Weights of a small contrastive audio-text model.
Model: 12.1M parameters, log mel input, encoder arch quartznet, encoder norm groupnorm, encoder activation relu6, encoder depths [3, 3, 3], encoder widths [128, 160, 192], text encoder width 256, text encoder layers 12, text encoder norm layernorm_no_bias, text encoder activation silu.
Training: 8300 steps, batches of 256.
Data: trained on babble in 24 made-up languages, each with its own sounds, syllables and stress or tones, from a formant synthesiser, 39062 training examples, 54.4 epochs.
Rows from block 3 of the audio encoder of a small contrastive audio-text model, named by matrix and row number. Rows with one number belong to one channel. Each number is 500 + 40 x the weight over its row's rms, rounded and kept within 0 to 999. All counts start at 0. Numbers have three digits each. After the name is the row's rms in percent of the matrix's.
After each channel's rows are labels from the 100 clips, of 14848, where the channel reaches its highest value: "strongest on" is what is common among them; "peak on" is the class under the peak. Only what is clearly more common there than usual is listed. The data: babble in 24 made-up languages, each with its own sounds, syllables and stress or tones, from a formant synthesiser. In brackets: how many of the 100, against the usual share in percent.
# convs1: first pointwise conv (encoder.blocks.3.convs.1.weight, 160x128x1, standardized in use), inputs 64-127
# convs3: second pointwise conv (encoder.blocks.3.convs.3.weight, 160x160x1, standardized in use, transposed), outputs 80-159

convs1.146 110:555488548438455531629522545476503538493516457505561563578515486508422451499504508472533488461505417560522450508492516434515495528473513489588498478467509561494480513501495485483486488524542486
convs3.146 097:522506513538562511502491487450508435554460511511466483464436499460468488497533466481507553556497539502477489491534520502491540496439467517537543499532487464521588527442646467544463527441511482584457444482465533466456469496515546475524540561
strongest on: /z/ (78 vs 17.1); /aʊ/ (54 vs 21); /ts/ (39 vs 16.5); /ð/ (31 vs 11.3)
peak on: /aʊ/ (46 vs 3.3)

convs1.63 101:504496471554451459596560460518573492418502538510466492479455544452512545502496482481540570465554495544479513535475507447492509485497468463461507514461532600526476540502453428484505509462500575
convs3.63 092:473546546504507483535442461561508542454500521465481481488470523423590482469489522500527556546546509505551555483550501552515521572495501457509566554526450493545450457597508399461529429601471494520480551563494499494541540474512437459573479532
strongest on: /ɪ/ (36 vs 15.1); /i/ (31 vs 12.4); mains hum (31 vs 12.5)
peak on: /i/ (28 vs 0.9)

convs1.92 092:486510478557538456542511561507454429534470437460470444513520450447584491480574522472470494548464528507480619532528555526457512557477498436564473566490488562464508529485467493470478557482458520
convs3.92 102:483475509504495535530470462523503536518492457529458468492595536442656579591520479493486542487545509518571532523477499507479557508499452413490469478562497485566504550485474478503547513465474513385601470494431503510517540529478439477504474493
strongest on: /ǃ/ (42 vs 11.1); mains hum (41 vs 12.5); muffled (low-pass) (33 vs 12.2)
peak on: /ǃ/ (39 vs 0.4)

convs1.107 085:536514515529518468541563517501495500454511499514508467484494517570529597504530531496491573491528555553458511498479561509437442509498533543536494471539500438481513470473546507448472486475509463
convs3.107 122:487525520529476525501465497416472515528497499519567516435475497482466539536509494451543504495502428468554499537494413484477612533503511532482514503485422494453477382478460562421487494500482499515498484496527519475477502492539485518470518472
strongest on: voice: deep voice (50 vs 25); /aʊ/ (46 vs 21); /æ/ (46 vs 22.3); /ə/ (45 vs 21.8)
peak on: /aʊ/ (25 vs 3.3)

convs1.28 092:452475405603508476540462450466514521409497545509562424451489551534510540545373522447528460541568529558537509492482524534487507437435534487527531555494513452480480518467511479533480446552553494
convs3.28 119:530558508537451503439543478496512505517501531488445505482476520554470491468480503512471506512538493461546484440479597499504417525542451529447492452497495526555469540507514478442469488436541477488451541472449518475511511517483479460551412586
strongest on: /s/ (32 vs 11)
peak on: /ç/ (43 vs 1.5); /s/ (30 vs 0.6)

convs1.125 104:508493543557494479510521560531530487548494469440485533524520546501515557501498521480493524555434529451551656425510489437439441488496450495450524411510493458532522581479465486529491501441529496
convs3.125 095:541517524475470513486490497530443507423466540510532466560552527505590500480394443477528517524442462489463461530492587464378487523479525498520432514477565537447489438440438543534493495449457526437542482448422520577420466545476551543456497520
strongest on: /ǃ/ (55 vs 11.1)
peak on: /ǃ/ (52 vs 0.4)

convs1.117 088:442577453480478474479523514498500465478542564532576525443547479514490558454513473464506514364513510531459505510505547538520538507469548577570475540508522579461494461524460455456474544494508492
convs3.117 102:510529553493412495455530480479532455513518434472444506500491519458477482474544505476488405545571542458510484500458447503569434458494461540483434567502495516463495497473507469512553477455481499487546556438543445480577505527440475495463507523
strongest on: /ɔ̃/ (53 vs 22.7); prosody: no stress (53 vs 25.4); /ə/ (48 vs 21.8); /a/ (28 vs 11.7)
peak on: silence (87 vs 41.7)

convs1.18 095:518520525526444464481482543542470521528575540463475462534474508552508466461475506528447502543495557453555575498508514457507483541395576498529491557514531503509497523545483509515537468477497464
convs3.18 123:472585522523547538510452478495467573462530490482506466540485471511544527513415422505472442484485510507494472500491477471576469462488517569540467618361511513541500504470519486539537546475478525535519492564532482582477459426538501520546497504
strongest on: /q/ (43 vs 9.3); /p/ (40 vs 19.6); /p˭/ (35 vs 16.1)
peak on: /q/ (38 vs 0.4); /p/ (30 vs 1.3)

convs1.115 111:513544505458464439502475491557529512550486465458474570500505522491476501479526515473458478483446439529546428492512521470468501421493529491499495521558510508476476459470503597495491531514470511
convs3.115 093:570445541505551495583499465537460472449526551469509532423477506493529473548540506505474492498521482504525464488504432467450497456498507449511520486442501488462450447463559541492496494527517509567587537478532500476500474494493478484486545510
strongest on: /t˭/ (70 vs 24.4); /ɔ̃/ (52 vs 22.7)
peak on: /ɔ̃/ (36 vs 2.7)

convs1.26 097:499467458426471533504500475523510501424464408524595483466546529539525510517460527509456542514450508536497443446496512521495488543468491553479509460534469507500554473519473494499499436547490568
convs3.26 107:517509511454432484529510519512540472459474496428460456557479543527574566450523453507464555492525547499497489513513526526463565490532478448506499517513516507519495523543462425540480516589459555504501467488491460452516503624488546540460529459
strongest on: /tʃ/ (77 vs 27.5)
peak on: /tʃ/ (76 vs 2)

convs1.88 117:456480525490530517417526479537482449495528521460504547515655543532523577468588506465477498475543529494452462525501484514472518544491527514520490481487477485519453533458459538490483518442500513
convs3.88 094:454520497446423480518461563512530431510518528540466454588553506508497524572484499523529427519510512514528544505516522429486548535498486458498497418465485434487553496476485487510486516466555424448544513522556483543547526445521498499520534515
strongest on: /ɪ/ (45 vs 15.1); muffled (low-pass) (33 vs 12.2); /ʒ/ (33 vs 14.4); /ð/ (29 vs 11.3)
peak on: /ɪ/ (38 vs 0.9)

convs1.154 095:527472545549512482486524465523497541452501481481490501455458554503484480593497433502513496544546480488531430456494498504490525486488530517441494439544461498447485555542481514440454503462538453
convs3.154 086:403502514442460491562502522522540494558485493524499435465500503487548511546572486489515542435483478499446515439507432483478427445513490460523426488478542501456502475571477488508516454525614480473488504443486541458562451529470472533577488530
strongest on: /k/ (60 vs 20.3); prosody: stress on last syllables (55 vs 20.9); voice: child-like voice (55 vs 24.7); /k˭/ (44 vs 17)
peak on: /k/ (44 vs 1.5)

convs1.16 118:483513451439494467346564501521490385415495459535547537458498494483513494519453555469472501528502543504514488511542514497516542530517503522458511505531480550496524509517461524500528428506471465
convs3.16 114:463535503494540537631495449455496582451535498509541504523533482562488476595456446533513471549478524469501526520517523417457502502562561491491634461473494505452499513546476535504565506503456496545471493526506516463530485515537483476507496530
strongest on: /tʃ/ (71 vs 27.5)
peak on: /tʃ/ (67 vs 2)

convs1.132 094:476559426579569444509468534485453513519496493502495478491474466461492575513472503487471479540489533514505539459484406571508444524516550478557513509486434548545548553516483444468492470540484521
convs3.132 083:512530489478538449560470492460421480482526510503547430476493502516506586492504492485510453533492482480474500499491537518492477458471451627500397488504486539541561491546591462575503487492477550462561475512458459557493478471522523474449438476
strongest on: /t˭/ (50 vs 24.4)
peak on: /t˭/ (36 vs 0.9); /ç/ (29 vs 1.5)

convs1.11 105:412447417493539488535453457434486478435535537500500487423471466556505551500533520531505492458470469504503468486457495408549453557516554600500544506435513547497496604576491499521497470517498505
convs3.11 095:465503473512441525496503531501593526438532463403554499479498515553505489590585486502470412519591520480504470512500498510501440522444399426538539507451459469531536458553525543484498603537456492533501465462525481493522494541447523565499513500
strongest on: reverberation (70 vs 34.5); /k/ (51 vs 20.3)
peak on: /k/ (33 vs 1.5)

convs1.99 104:518527489482448510498506514504497545549518447443530471636468534456482501502569429489456496489501477558488499508485565540442483547441513494413484539537567563529563435506525457502552522544502550
convs3.99 088:490546508519535396498485441513482500445530445447524569494525503533477540520542547504498488529448496454532520454494523520513520552481517489553478503518436503459495534440558491503532568495533483493539497455478489432530436425535492528503467522
strongest on: /ǃ/ (40 vs 11.1); /q/ (29 vs 9.3)
peak on: /ǃ/ (37 vs 0.4); /q/ (26 vs 0.4)

convs1.44 105:531511439573552508580477519517490546453428483532575448471457500567551536529509532430541544507554537520458538448488481447504418541449454512521487488546532478459564508501497486468460482510434516
convs3.44 101:495467502504560482545444472490435435497444557537584491551460504539506464548535537508526571493548471514463496512503493550466525475501430427533574490511513439560503568607508482507482523526514492472546474537459477505474530493445512551433574471
strongest on: /ç/ (64 vs 23.9)
peak on: /ç/ (54 vs 1.5)

convs1.121 089:488588478531529420455535591500528426500561493451577453496480469476444502426527506477478433470570500476494501461529488514493542582486562522495482458554491582477562497485482446544477510493498499
convs3.121 099:477423462502376415483509496535486571548506481508511552524447480474496527549581574451453484463540468478513501439496508496504530504494451572515470485566564510505518585491549467536409474561497505525491487527495487462506508532583484467494380542
strongest on: /ɔ̃/ (49 vs 22.7); /ɔɪ/ (40 vs 13.3)
peak on: /t˭/ (27 vs 0.9)

convs1.90 108:468492461489510489576500461506448521461514477462463427538473502513487509527526432545478520523555461475575550465499511477471447557549482489493514498482546420552454560537487498473495426475497473
convs3.90 092:444512498488535508482493471467514466429482525517493515591465477481496403522388378475465528465436473495474453486501480480478532512441563390511427475480507483512523455470569494499434564521427467513465516468580546484479443580532481502430536516
strongest on: /dʒ/ (39 vs 17.8)
peak on: /dʒ/ (36 vs 1)

convs1.129 095:511592516516519464482455557557486538493446520463492502495560494526537457508578454455465484545497469547490398463496450507446516486475519552550551536548555508426499550506463505499552448443473429
convs3.129 108:551446471479529501535527486528537476473576521496439509512527546512518532495479503461492509474496459501502536486513460511469509528455455473536406452471459565522402486550517513487459559433528555484518498494535507517474521540541455528468526506
strongest on: white noise (49 vs 12.2); pink noise (33 vs 13.1)
peak on: silence (99 vs 41.7)

convs1.131 099:584497494571517450532500466491467538485460531515458480474525510512520449494504555507523461523515443488487449492563543464406484532537514476475489459548492464490531536513438512461499518511475480
convs3.131 103:505508471522427444557504503455493507570467491522553475530528521432552497514451409492526512501515507481462460486519499476500518441591457473437473556567538454543505473518494443504560453542616512551483529530496559573531566470534499525502514508
strongest on: /ç/ (60 vs 23.9); reverberation (60 vs 34.5); /ɔɪ/ (35 vs 13.3)
peak on: silence (70 vs 41.7)

convs1.29 101:507459512433500505478483561460503453496537471494505477516446512562491499497525451512556460483460479469528501608513517580544503447400577440514590541597431433506495464504544493499531512516464521
convs3.29 105:491513599437515422538466583448435512529503583480521506459506540523468526506535532511492522472474486505526503479446442509506486539512457583474507498517496536477517610537496481484546512499464497575539478445520451528513463567460484500465553475
strongest on: /x/ (82 vs 16.7); voice: child-like voice (59 vs 24.7)
peak on: /x/ (29 vs 0.9)

convs1.152 090:476451486583508470530526498458524510527450589405535561568482551490461564505454563532481533487509478462471500455501558514539472488553517459532432527544501440574422548578455491444447527553501458
convs3.152 093:501498507572491525502510431539532513476525457525518455527566492479467455513470471526489482460555563486525492450562443534527561496484503494500499409526443495555525565513455510466448518507483529509501518472535538557535492488571508537527469474
strongest on: /ɛ/ (41 vs 18.5); /o/ (29 vs 11.3)
peak on: /ɛ/ (34 vs 1.4)

convs1.97 080:536553498526505499388524507417387472491547509512453444473489497519520446497493452521529467523567470463507505501512503503571443516484493527476495471508499616525472549460489502507469488491501525
convs3.97 129:539536485556558540558524557542476497483515485538465464469504460500453445509502509588542512567515551491527543561586483484550452500509521499529510521480463492532431488466491541457485545476431426491536533498524529537493492516495497496481580461
strongest on: pink noise (63 vs 13.1); reverberation (63 vs 34.5)
peak on: silence (100 vs 41.7)

convs1.36 109:483473506542505562503501461482554501574474500467496512423525555543525505454511517491521475455508489505503516448496444535515481445516503414500524497485572446504471476531530444467511547530533595
convs3.36 093:486536554494454522574528535465460521541532435485514487479592502499451490506452539483479613527487481472522468513486464539551510456443490536466560484488528505532513500527513427519550552497432505547496563558485531525496418554489520456461495483
strongest on: /ts/ (80 vs 16.5)
peak on: /ts/ (79 vs 1.1)

convs1.69 106:428487528499437550524501487511593526479420574465526622513467539511506471472471595508555520496527491520503520510427539491499490513498436509488539495425484451525492522534483568492508490408479511
convs3.69 094:469467530503479487460484421481523467491450495481448529485489460485507541501523480470489552465435472499502461487484490491471527557469516484438495493443479445533532430501468430501477497512406504460433430497510530476467470549531509445446492481
strongest on: /ʊ/ (55 vs 14.6); /ɛ̃/ (37 vs 16.2)
peak on: /ʊ/ (40 vs 1.2)

convs1.134 077:490482495497548471473573478537532481387485520454521496511539538462549513486514566420465581506500524451474539504515477453539425478461453509465516490472503506590454504481522505461453443497506559
convs3.134 120:560458495487458488467410547467504480494485528488463477526459602508502527472517500480431508555491514578537532457500523490525579483513520488445504522469547480450489521500561465481581465500482357482476496523465490512521466486522492489474555481
strongest on: clipping (40 vs 8.1); /s/ (32 vs 11)
peak on: /ç/ (42 vs 1.5); /s/ (31 vs 0.6)

convs1.7 092:475477522493541562447534494445473480512548527526537509440471568507493594502412512441441474408440491468484590486493513524531517525449458490540535473508473526449522516496505514468496475511491398
convs3.7 090:497482509497493497489450398422437536526540493491536557596420501438510498505514507547443509433504504492528458504493477468511437485581496543468484561488533443449478425574459456511557432489610457506493448547500539517448548473424557494504480506
strongest on: /y/ (42 vs 16.2)
peak on: /y/ (35 vs 1.4)

convs1.124 088:467545531545508480463514476478475449480481594456550519469529553513534470509535524555467529502547514574561502518528507466436434563568467460573449492458567508477503555450496562553490473471475515
convs3.124 102:573470426478585536501481508494495458437497553508546458504503492520464478431483561509511542555460491481527518515498547522541475415481491483505503492503526437456507477509462371514506523541522560450458535564500536521508519579491522540530565520
strongest on: reverberation (78 vs 34.5); /ɹ/ (59 vs 17.6)
peak on: /ɹ/ (47 vs 0.6)

convs1.127 120:497516453499563445447568518612494501463456509439504539527515571554506528465491512475495494473527472551459516485431502511461509516499561490512532505472569486572507466520431423500464527569520458
convs3.127 098:508466472454497468433447487549464522473473483512466521482467466480466526513472425511508428481488504512455475500480520484449493494470514529504528558520497578561416545493492527523561508483515535546491528563513494505573524481458539548490478551
strongest on: pink noise (66 vs 13.1)
peak on: silence (98 vs 41.7)

convs1.111 104:523548488480492466498500517529541482464546578461550506454547526515516524510494454491483472381521442521514474505520479429460539447557539461476579464542526545486448546474535577443498510528487526
convs3.111 105:390501586524557485513490577565472547499459587508583514503443473471494536525511522465468538499534477512480508504472509455450505453441404556534523438497485507553583465499492454496494507517553477474449524504516502456455461494508490485473479496
strongest on: /y/ (44 vs 16.2)
peak on: /y/ (36 vs 1.4)

convs1.137 095:536548533547536490469491531455484475516556490498579512505511527466462499534494524492487549527481511471479514443413466485582523489506561479513544487429520521476458474491500455477477568605524457
convs3.137 082:475431461479499529561524582474434517452511505512471432486483505530522515552476517473482537518453460492515569528472472438476448460489490507468546454510437446443430521540522525459508501487542529450577469474439515525551508443483559502460535506
strongest on: pink noise (50 vs 13.1); clipping (32 vs 8.1)
peak on: silence (77 vs 41.7)

convs1.65 106:511517541458482521469523513510547522462478486487501430479495518543539375507469471501530468412484498585545440492478500570500535544494476520477475580524438596503491481547517562436525515492554574
convs3.65 110:564502547544492537480440485518467516481482543436521461475485505501517511438434515389582497581516459468450506424579510502526466498495449493536456366504470488464518534491520522489476470472447556438511507514470541528503465489472435479551436461
strongest on: voice: child-like voice (63 vs 24.7); thin (high-pass) (38 vs 12); /aɪ/ (28 vs 10.8)
peak on: /aɪ/ (26 vs 1.4)

convs1.30 111:509484500515472453429505504456519469507513533518454490436556500519465501565508540502499478450484466550492534552542460526591541512490465474512476483582539504478436598487483476496491470503431501
convs3.30 083:500528483529521528430487530556450449547578484470505503463444478466452444457629554510503484526451494493520556488503466515542509539531490481476589521510573498387552475547483508505564472589547509516504551561467520480489492456482560454454453533
strongest on: muffled (low-pass) (82 vs 12.2); pink noise (46 vs 13.1)
peak on: silence (89 vs 41.7)

convs1.31 105:583484538503511531471517565534559457510493598498524533423430529555416488452501578437513518381491507496603519491417443523512515495448513559553491417476546455449500479517509556529505494547565464
convs3.31 101:474493524539520594512518513502493480534533401523476511531503489557505542486549516498470411465521493482480462487501504492599479422489438516501478476576512508542558503467467419490518519526568480487540614492447489470528547592552522511594530529
strongest on: /y/ (36 vs 16.2); /ɪ/ (33 vs 15.1); muffled (low-pass) (31 vs 12.2)
peak on: /y/ (29 vs 1.4); /ɪ/ (25 vs 0.9)

convs1.87 110:475467550501534472532505476506483430338481431522534482468479510458477497475490620458454504527490461502541533503533554499487473448514479435447458552552468525574465545531453496495507555473475550
convs3.87 093:535487492505452492439449471517473476466505479417499484502513493499556466461484503514457516551509496519481419498465527465484467573528551521479551458440486501475536507498529564480427382486559430495461529517489493466473536552534552481434513460
strongest on: /x/ (86 vs 16.7); /oʊ/ (32 vs 12)
peak on: /x/ (83 vs 0.9)

convs1.19 107:506483487443446453431484549499516503455532506468553494601491526561466478529545498542528518563493555466511528477516485538559560481478500541426556523445484497507546542456501423522504505465499499
convs3.19 095:509449504443583466474503455514548469503449466526453450529542485589569451600445484493508457495509479487477546497513481513470449391469472501597488560520500545458589518470528506513430519488532438478578521479565506510507552429586501556497475542
strongest on: clipping (37 vs 8.1)
peak on: /tʃ/ (31 vs 2)

convs1.149 058:538502482537539531521524415465557496441526505495498497494520543499530464507492538403496491504473471552463478572529486505475469462485462453545510517478485503443504511541515500479486509516468475
convs3.149 137:500478519480478523496517525486497493524512484502502532490475593555505551460485498485532519539470375571606551411457570496504417527534484513508518457506485492514499553481517458475462531547495480514474475488508429506515512509523487509520534463
strongest on: pink noise (40 vs 13.1); clipping (27 vs 8.1)
peak on: silence (75 vs 41.7)

convs1.108 112:486504481462578520297556472553498463374457543478539551474457509534506499473524541484478426525541464487501516533513508534491493514592471476510499496550489539460566455524437502516461515460501483
convs3.108 109:491523481512454512512515492500582409600539501482499515462493510472508495540506503509498509414479513491512506504522526492516521491480486470531528489537499493525485514410554449494515497533432513507444465468444510440455497517491563475575471487
strongest on: /z/ (78 vs 17.1)
peak on: /z/ (77 vs 0.7)

convs1.17 110:561487505453443451553452498513514438516518490421539492508492521516499480477506526452517520456540523477530560616458506515449462465532534469501447513438549524522465453465534498509514450533505532
convs3.17 097:508522453501492453504510519510471490511511488465488509533499474510478521430507454481475454431451489471492523489488479482580482437480515515540412464481478422523421501390542584491510512476537531444545394508483487464473508428491456442479541499
strongest on: muffled (low-pass) (39 vs 12.2); /ɔɪ/ (34 vs 13.3); rumble (33 vs 12.4)
peak on: /ɔɪ/ (30 vs 1.8)

convs1.138 092:497581484466496445403476479529499468586528523472468480527539567526527438465504504494494534554513495512494485566565514489545479480510462520504504536501443498584427428500475471517537450488482442
convs3.138 102:450613498548494533480486566449532526514545546626459556536475519489513450493503518501466512559447523528481541507478541543526485432579430479475502591509492459524495490543489507507546510515421543471549512426507486471536526534460510565511530513
strongest on: /ǃ/ (47 vs 11.1); /q/ (34 vs 9.3)
peak on: /ǃ/ (46 vs 0.4); /q/ (27 vs 0.4)

convs1.86 078:491530480506557563534506489487462486459516431473483521510529514467578404520519503469520443510472473502529525485512585513515519498580457535501493467515425443532480474525466514478452515507430467
convs3.86 130:481521484450492497522492538461509519504522521485478508497486614500553490482504510530508472469512425481433496520494435473494482514543498470502505468488609512529449486467492506598512504516514504505501489471485468506533548517517515481542534532
strongest on: mains hum (77 vs 12.5); /k/ (52 vs 20.3); /k˭/ (37 vs 17)
peak on: /k/ (38 vs 1.5); /k˭/ (27 vs 0.7)

convs1.126 119:544517539487519428466506509530419531462592470451537511501486476493545506456483557433436472482492545462546476541521475444542433510522476510516479498464526469507528483488502538497593591523496444
convs3.126 093:498529583473514483512473509498529494454514464469526504512422520451529452536490434498509541500511498491499556464507506495502478562532520394437405550458468523539493458423561511483547539460393521522485462474441530568509468481438431569465529520
strongest on: mains hum (43 vs 12.5); /u/ (39 vs 14.7); /ǃ/ (36 vs 11.1); /p˭/ (35 vs 16.1)
peak on: /u/ (29 vs 1.9)

convs1.61 078:520523520551538453539557488520452562529481480487526526518502518465465458496561517543498470531497479491541498572497466513512433525522486466528481537471501517526544530515482337557519447610464505
convs3.61 100:474546493501494539392580536513550455483460509516548482527458517534470539458588514480448480496494488544522486517464468478550490449494503550459431463492526471579587493498538601466469421473574518547472476472573474538507514517505497501568460443
strongest on: /tʃ/ (61 vs 27.5)
peak on: /tʃ/ (58 vs 2)

convs1.145 101:551489510518443486632463556556529431584504543476526499517437375478500513485452521453532526523507449532530546489522573532473515560474455458478450483548504473447511485515443475500510499499518510
convs3.145 094:396468432473442515556541445466522532485496506414449475485477515548547506512526550471512460497448493475501475492499506458487481551439496497510514506474553532423517547563504507479438494555515514490393560494447522446527535513481496512574456482
strongest on: /d/ (48 vs 18.8); /ɛ/ (44 vs 18.5); muffled (low-pass) (29 vs 12.2)
peak on: /d/ (39 vs 0.6)

convs1.73 104:369510479497508496508511498505460514447648468437523502519457545472474532517551457527499477485472468498582497521479480509502445545509561550493448461508526546476549551486502495443469420445516488
convs3.73 102:576447471510471471494516481511470537479437555465478499460500482533484532534494520498482566506468502502483423514500545546553489478545555500481532478471556386545505494530470465498444471542496505589426428457550514461532562478499480505541505511
strongest on: /x/ (40 vs 16.7)
peak on: /x/ (27 vs 0.9)

convs1.156 092:438486508539450506422518471432499534432488520458534542470488497562494500459446471555470512490536496496571481583501524551457483523473440488525510571525501392581496556520483465432527493476552524
convs3.156 129:504449504462541493522557545483535499471523539446484532461549549471488479528463529535562527514436522574430490434425453529512433462499545477517422466465421480504528486489448473568519486507526498496543491447510559502425533517459481436495450525
strongest on: /z/ (69 vs 17.1); reverberation (61 vs 34.5)
peak on: /z/ (64 vs 0.7)

convs1.153 093:507488405467471501486519538507490517469575457540500510433407446499489557550426542491514484545518437447518496419488552531503471423525543445420473547534484548474458467503514500540522445465556488
convs3.153 103:555481525509472417444528550534494519481486518448446491422615480491444562553511490491460531483508545513509553488500487483436473443508534504458503537499513552457489537494400468507467448526535569519528481553528495500496597596485457479537472524
strongest on: voice: child-like voice (62 vs 24.7); /k˭/ (45 vs 17); /k/ (42 vs 20.3); rumble (30 vs 12.4)
peak on: /k/ (26 vs 1.5)

convs1.110 092:504522514395481515527534505536500502465523461508577530580518504572494472465502554511452558537436531500510425491529525477570530511460508466486495530558437493464504524480450533472533531503445462
convs3.110 098:517433547494482456554508471571555495498489483449509569449484458487518473476495496517502552509463496461488460477494517507488539493510416567485543467478523488535520493550516437550369420484458610544549545541502522457552494582483440520463507466
strongest on: /k˭/ (61 vs 17)
peak on: /ɔɪ/ (25 vs 1.8)

convs1.2 102:559484561422532535548533493526518521481574469560527455555509474525487490459474513500448478523539480470622493520404457568495544485474462568508480538450499532505498510472480473521477484436469499
convs3.2 103:485532489451515466462517533462460514524506532523407477477502503459499485526546508496505449559499478563441590476476535538468513526502504462453532484533463481407454428481516546463478489541499455539585432561492528499508442500449474465483525463
strongest on: pink noise (61 vs 13.1); clipping (38 vs 8.1); white noise (34 vs 12.2)
peak on: silence (98 vs 41.7)

convs1.82 098:515495527493514538517451532445546501529525456508487506556546535539528521497464467470459516479441397561550458500506581477508476510539530409497526544482515444537468411497525503460601445480519482
convs3.82 088:476531496514376474524504497462457523485462501582535452504509527463556544497505525481444492458648508493462463451533483547482471435508497435441542501490504551435572392488453585514503429500486486506553443486490557498454541506537485479564496502
strongest on: /m/ (34 vs 14.7); mains hum (30 vs 12.5)
peak on: /k/ (29 vs 1.5)

convs1.147 113:466509490572460480489502519533551538420504531523551528452389512506508499493431499506489453565503468517515503534504583520486464527536494522466489465540513561462447504498461531514518538504502523
convs3.147 108:479545464515474538551521526549511559537525546569497536486534489578575441504558534466482489462458480469500475487466411533547502453487549473545449485499472460450467530554498580521522515529554461531544483496501535431464400503530494403485500526
strongest on: /ç/ (61 vs 23.9); voice: deep voice (52 vs 25); pink noise (36 vs 13.1); /ɔɪ/ (33 vs 13.3)
peak on: /ç/ (54 vs 1.5)

convs1.114 106:495441534525467538514497504545504528487486456399591535516405430498518515470508500536546498504482510478488565455587477458534517550422541492447517492517536505503574448485601501467541486479486538
convs3.114 087:525524480514554486531493519506483476447482485546492492540572515541485531497438487511457526518484519474525438511484492527515501463506514486462478514524497511506537485573636485506519564460572480451550557522543540515452466382527478490460535508
strongest on: reverberation (69 vs 34.5); /k˭/ (54 vs 17); /k/ (46 vs 20.3)
peak on: /k/ (33 vs 1.5)

convs1.120 106:531571565499472467277433490459412500593530543484507551528518553501496465480495524513453496529520471494519500416551484556531459550457475521519531476506470528548520474521499492491543473523516533
convs3.120 091:495539461459458486478459499532564461500482493485485459555514507472468482484516409537499493436524486490519536558547513415543489534520503505500531532500504518515488450515470487461551538528573461455476382533537522477470600458504445545561515450
strongest on: /ts/ (95 vs 16.5); voice: child-like voice (64 vs 24.7); /ŋ/ (33 vs 13.2)
peak on: /ts/ (94 vs 1.1)

convs1.80 096:510504473523433471518481516507529512503540412546541506527477547392495519455481469534470429440473483483497505458473505494501543523506527499550517600524519567477507483544500493446534499547534551
convs3.80 103:486490431494461438407478439439455506542504489579568508464580504465516500499533489502505479511490527507477506490490509458425513507490550533473548509478513549543482501554503455478502433508487577524504466519511478540573549538552514532503512521
strongest on: /q/ (33 vs 9.3); muffled (low-pass) (33 vs 12.2)
peak on: /q/ (30 vs 0.4)

convs1.6 112:606447545508440492496515558499499466486510446479470557489496445465543541483527556512468458499457551481518628464470429541562551543462469489523477482537525466496553447517521453558502476546458454
convs3.6 092:443515508475535486523522499523462494537463496475472492490477493509530575402543463533478424482514516544469567486501547405476474497468446463536443563521475550493509463455559534486513490525518549493531443506467509475522456490505486475543497524
strongest on: /tʃ/ (77 vs 27.5); rumble (37 vs 12.4)
peak on: /tʃ/ (77 vs 2)